config.toml
train_examples = 97500
targets = ["kind"]
num_classes = 7
activation = "gelu"
parallel_block = false
patch_size = [2, 2]
residual_init = "none"
lr = 0.00088
precondition_frequency = 20
adamw_lr_other_params = 0.0023
final_lr_fraction = 0.1
warmup_steps = 3560
weight_decay = 0.3
Rows from block 3 of a small image classifier, named by matrix and row number. Rows with one number belong to one neuron. Each number is 128 + 24 x the weight over its row's rms, rounded and kept within 0 to 255. All counts start at 0. Numbers have three digits each.
After each neuron's rows are labels from the 100 images, of 14848, where the neuron reaches its highest value: "patch colour" is the nearest of a few named colours to the mean colour under the peak. Only what is clearly more common there than usual is listed. The data: rendered made-up planets. In brackets: how many of the 100.
# fc1: MLP up (model.blocks.3.mlp.fc1.weight, 320x80), inputs 0-79
# fc2: MLP down (model.blocks.3.mlp.fc2.weight, 80x320, transposed), outputs 0-79

fc1.316:104149093140151109145095151158108149119153126174093137126159151147136129114103107104117128150120117124084135125108157150124121113147125092134154122103156085091100129087181113148164163134111099083123118131126179102122133164157165115114138145
fc2.316:144080117082179135127140098085109130144107150121112119162144167113119144126134147112124107136174085170153103116156117129112142139121122101112152101092109150114162177107125110084118093106157108136168116126104139163126137136124085132124135107
patch colour: green (34)

fc1.187:175098120122119177092088154096122148112115141097150143110140144136114128142121129108119099114124080106126136139144082095098121121123130153124150146088147139145109131125123131075124126143175132173143163139105178151118161105135116166178107119
fc2.187:119160110117101127148127120134159080079122158110137138181163115082140083149117124171123150146101149131136128122126159137126140113127105160127149107134183160119153160154114143124082114132112117111153101153152148158159126147093107167114143100
patch colour: brown (40); grey (36)

fc1.250:160086153114124143110138110138125106117102149129161114132163120122119133106129105107120116116123106134094122134145118096176135137128107174106137125114075108093123122128103172137070128132140148071075125122153135186105151144144169109165134132
fc2.250:107180118130135066132142110108094126109114168141108143115161113153104123163138152140154113093163146171170140109091141144136116099113144106144120122121113155162138141142130107093112128079158139149139142101143135081113128126130123137119197128
patch colour: green (71)

fc1.21:162158081137182107135118115110120123162176103120160123147137145146142138125154146110113141122150143148109162117129079132158117155133124116114082133146149122099181099156156090127154160134151148140112130135126140120137159110111122139052128154
fc2.21:089079112170083089158119135149134125106138158141129101113135145161103124138130135178071089149109154138098148157075180151123106135155137131168117120130137118137123124130111104126093141140119116168116156136156134116165118155154136122122142149
patch colour: grey (44)

fc1.136:117152103115131144144140164158169189114121110125166140128125115120141140111131111144116093108131142104123133165120105122060155124162175154112157138099193115122115120083119106109110132111104118137102109120101159151131106130179145139136154134
fc2.136:103110100139109152153101136110112111108127105147149150190165119096095171135152115115109113128129121119137112117111128167126089134122131134104099183111108087110157141150149176151115121186153110095172155154113143100094119133128118144130119139
patch colour: grey (80)

fc1.49:143116112112102113136117127119116098141129175146121111168142138151141170141133074168107157138129111129096132119081144138153181170132128125151165140107097090116072131134119147101153135128139145162130164151119110116105142137148125151084161089
fc2.49:157143149082118123072182130140124121156148118135159127097137129133145133138165157139128147093178141168149110077098083124125100091147143095150128104127096121119117103117132163169107106105141139159109140159145106122122143134128094162116142138
patch colour: white (36); pink (36)

fc1.69:132115138142162064155123166161126100151121137109139129087118088112101162133114124101097184078088104130115164128148105116110131140113131138124132072135151120138100174139107108131132098120133136122065107112111132107113102154112126127137136114
fc2.69:098102091186109190097105123108148174089103113086152161165111145133143084146129144190158111146138134151131118128122095117124123122143115130119099181134138139112161124106133129123132139110154123148124139113134127140074138108132128112114142157
patch colour: green (44)

fc1.213:135113150098153088144120130189106148166121148122109126150105122121134144124120103148112101108158091138123168161119107154093103130156110108114162114174160132150150098143139141083114158097140167117127141116113173130132121146129115157149083086
fc2.213:130122106133110137176081110150137154129148127146138089139150080147142146099085111111153117113097162131101133136130103128157128148085124152106133109106156096116117149184098112157122130159133160123080150123131137148126130155161137081101093096
patch colour: green (72); grey (28)

fc1.15:134091126109119177117175157155136135077099134122142119155124121092142132117115141094129150089146097126133176139155151153095133117131125099080159113113120117107168127142122164114084094148124104086139148127107136163145135150119128101171125161
fc2.15:086149128101094092120120127117117127149137161136073095089177129139092119122160088127130134145097152152113136133090107088134117137128139105168132115143121130161105078104111113135114135127138115144098117154167120082118099148098092112087128151
patch colour: brown (74); grey (25)

fc1.254:122118131109087126161099126131148114153105123113137096154101122126127115104111093131141090097135176154122170101101191135132136109125120103160137134127107114159118158103123129156147146137098114129159155093122182164069106140149106164130110119
fc2.254:153143100139148131182124144148068147124159118095134115128120147120130129131172153126138170150119088154115160168083118119131124127116098133114114102151153150142089114116138161120134112163105134116150102123089087111092108094096155089141098136
patch colour: brown (44); grey (25)

fc1.28:118098127111138065154141126093128130123147145128094080102136137141162087129096135129139101174080123149134111151154112135148121138145132164084103138130146157144095154129154103125123157121068115183140106113125128122115154103151138160125159131
fc2.28:163125124152116151124114136191116088142147097127135153101131107122065164106144099090119150137161138125080149127093143131101151118151113112148156102116107105102138158132122133131114150150135119135094173149145166136140112170161092146140101112
patch colour: brown (81)

fc1.317:078116116145120122114157117158134140135143117123151147205109141104131095121146120104086143089162169095128112165163104091158135185130128077128119121101129113125144155133103138106141123101140111140130162140100124146097147123091119121155115135
fc2.317:139121108148173154070136148123119120148157148140142127145132107145131146123093119130139164141123070173124136141187126143129151053138151108109132137149108107130136128119097075114127145141136117115125112113156161108110150098117108164100171113
patch colour: grey (70)

fc1.292:123146065122112144125135093095129132146107146119164133105126158118150141103141103121133096133143095109151118125148152146138112105142165143145150167118121129064126133105187115141187127108136156129158136131163163117118165140107118116178114160
fc2.292:126123098117146114162125068124148112119110149140159094122129119147170074133163098095124102112141144147100104127087156154141110127117128134150150105060080121099114151099165124123161147157121162118136139123143139103140170120145111118148147130
patch colour: brown (38)

fc1.288:105142145157135111124158142136121147117108121130108145142142171120108132164071122139132114104128119157100148188098108146151141122131187108079133098115132130144138166114124191126109178096122098122111106103098118167112125137134122156164125135
fc2.288:158138107155130101132116106101091083177111151078122140137137165132136154089131147118153137120113103159114159153121157151112091131091118137133113121110158162144130132188143149114154154095103140128104132104128180106130134147114089111086136135
patch colour: green (47); grey (37)

fc1.314:171141113143132132135172120140160151137116074106151128155136099107157123151110110113124163095108105130140119104165118111143174126135130172109159163121109118128109093143119147175118100109126139142092151129133133202102089131113158160139120119
fc2.314:136135203143129131146146132120118129086141167167135121143113135126117167108161137124159127156115112137100160185156187161139096137150140125135162112121134123112139157104113139160112128126155074150125142097111128150096156099127160109115132101
patch colour: pink (75)

fc1.319:162134150147141132150100124126108144161137109102154147117181103178148140135114109112147136151106192113093143109093115093120150109099115146139132119118118125095124066131098168118124147124106100168136110099177145148150104139096151128124143112
fc2.319:090137132101114125124152102120118162154136179118106133087131146092110059134110105125176148105101119175134142119132089079108107129114138094114133113141120141125148116112187107144145162115128164137127098147153122111112129131131136134127172168
patch colour: brown (75)

fc1.223:146131112125130126138085132129152098129142074148106071162162172116160130117155118138126116094142155117115150120128155132124157133123158158084128130124136086153149142140186140107116081107122082147103137137147108120114129168160126160127152098
fc2.223:109152141156110132120164166166142148133109124170159144103098113106140107108137139139134132121110161162124154130136116129114074146161145101140097116154119138099097096102086096093146146146123118107150115150082092135114096103138155094144171094
patch colour: brown (65); grey (32)

fc1.315:108163128133151167094107124156127172112102115108109116198119119123136101146141127107126132132147145144166131141125130093152108147161132078161117141111122151149147145110141112120150141113128135057096156156137119077162130149129137137122107181
fc2.315:127113130137116068114150104111140151180152136137160085114122135143156156126142089135122117094138118151110162118131115136110168067149106139104098132116110093102101140094079146115112105093152145168144117137108104152117104117169160122144139126
patch colour: brown (50); grey (29)

fc1.107:145105135148153162133120093111121098160074090131149120156159120108133154144136162152117118110116134118090160092124166104138143129086113134155106148149120154087114109085169120131116094141140091131116123115140129121113101112075187155124115126
fc2.107:147121167143140121127127115152139151119130081101175141141087122178121169096135106084109174117099121140105122138163151140111116085115108126118100098144143062127130145114086156106126125148139142078124098116107104160113159121136129128112128113
patch colour: pink (53); grey (43)

fc1.42:125125144154174096134125114116147182123104140150128122114150073076140072101155164138140093152124132141161107118163084147150087108146116093111101156153145126147086133125162109150120133124110132085140118114121165146141123130131140127147144150
fc2.42:103151118116115142101146129130107081125110118095117062127132170143120194134101153108127102115165124150140160113109107093105157131165142128190126134134134160129149108123121141090138103097111075133110131124128108141115112147098096114112120097
patch colour: brown (31)

fc1.303:141116079135136149129112155127124173139068120139168129174107138127114148142177157144130131117107130112119116098128123111088131130117161130121101150156107098115143132093123158123096161099165162085098087130112190123135144128105155144113147127
fc2.303:097126138132124133126153151180131087113131122069140129103162169152151136097105106126117124122155127097161122124122198115101173142119128158073140131126138094105117124117126164138123122142141119146123154123142172124074142159161134118163129126
patch colour: grey (87)

fc1.117:111122130138140127123095140093112148117103103093135130144150126165147131121097184183142126128175112127116176171075089158138104156132157133106127128107168098134156138100115105115155134121144136130110119155140087109117099165122113097116093140
fc2.117:166116145130138117096109116156159105109124167131125153110143112118134124138137127131147116140093152179096144130122167148197145126147069153142114167124075118127120164138120133125126184121124120085122143101139154133136174088124137149143139103
patch colour: blue (99)

fc1.80:169138120128119127184150169119131104128133137098108155122151158107146099112131139165135163147116135122115160108119090114161166154121112137153125109115160089116121139095146098153092127113171130146147108088110138157150126131155160125193153096
fc2.80:121116160136088161131141091152137150111084130173134157118109107142143137148091082094124104097150115113093132144115113102043153141155108162119130127144090143121127116155133145128115129134126160160127143138140156158122108106093127177120137134
patch colour: white (87)

fc1.227:154140104139125152125117117109157131107132070083170145159125120098149136132127161115168150118153143122102117129145107093131142128134167139105071124064087089138110159132096091126171118124124114137137114161147133150113125122175106110110119120
fc2.227:136110144135157097153110130175139145146159120136119130173142123119106138126126092112110135124128109153112166159110078098127131150121116148100156157130155110124148154184108145121134093138121159091091130161106124130101124158108173113141104057
patch colour: purple (76)

fc1.253:089130108140133118112129104139151160161044154097152143117132095140127103144144117098127175133097127149115141089135110134125117109145121150150152083128137148111122111141113155053139159155136148081137130152147142128151141154161116124101124140
fc2.253:088143156133153116151142144155131150130135147120137102121100144125126124110159130146124113196129134169144144141158135115126159159061129084147118110147127151172141148115088132151117083118152125167129125100120123176111155083138131113166129161
patch colour: green (99)

fc1.262:136133143154146129128130110126106119146145164095133105142148115173127100136124119156120090178157159161120141090103095129133080114114151171133128127089105147139171120125124123045165125162129138158140142130106139129132147123104085104114112154
fc2.262:111115132147131105129081121119180139105105151129134141174153104108117187154095179119133162128092118138135134172112116107124141167140146099095100136136123082100152170142119109129106134100082084133119139113153141134123126128129158107095137113
patch colour: blue (67); grey (27)

fc1.166:160132098124132146102112164065133110162118115111104135120124141097123142162144151141129136136149180139140161075143133111102095132090127103147098117129171155096150106117148161108142138137151133139153144140106127091181127108175103101107143135
fc2.166:110116140185105096123146140100114071123087171107084126153147124191145124111107133131146104094107120128127124129142121127108161144084126135132114117129124138159103131141092111138111130171117081156114086106162134130127107152134129107123170165
patch colour: blue (41); grey (36)

fc1.30:117136170098140100163149118147145134106147167100125149142143147111137109137162076164128222088134139094144115111160102158121159136102158134120099137118128127161074115109137115115152128115137103147152105115106131130128137099149150123115126114
fc2.30:131138141169087136101157149104137104155115129197154117187121110161111136112132148142107099121161115139145168132144150100144130136119124122124164181131105132125125140114112150176151106144157170160108147156123096138100122117096101159110137145
patch colour: white (89)

fc1.196:167144120144158115168106137110126155118137085104091112137108104110101072164124127096145106150127163092142127123102162083152080158116123127118113117121182149183148182157132122134109137164137107124139133127106140103123107152127128131124122116
fc2.196:106121145091141169092167140137122158147129113135165131110156119162117169098135111134063117113156117128128103103172085132098147120163175140165145133137090130101152068086134145116140142102127145129138125132141125122092152123158109114131126120
patch colour: brown (53)

fc1.129:136165109128142114150126114121180145065126154101143138116113107120128118151121099120110143132102166123074108125135141107087104152128142193155090086144126117128113136109130119135136122137131118080100088116091163123129125119172138141146168159
fc2.129:143107135102086145120154171116098154102102141090122127131154143107085157135103129162149061097119127113132074092119121126113093135112141108102117169161144114100122122137141130105126131090132141116126123097137173088152106134104135134167112097
patch colour: pink (48); grey (48)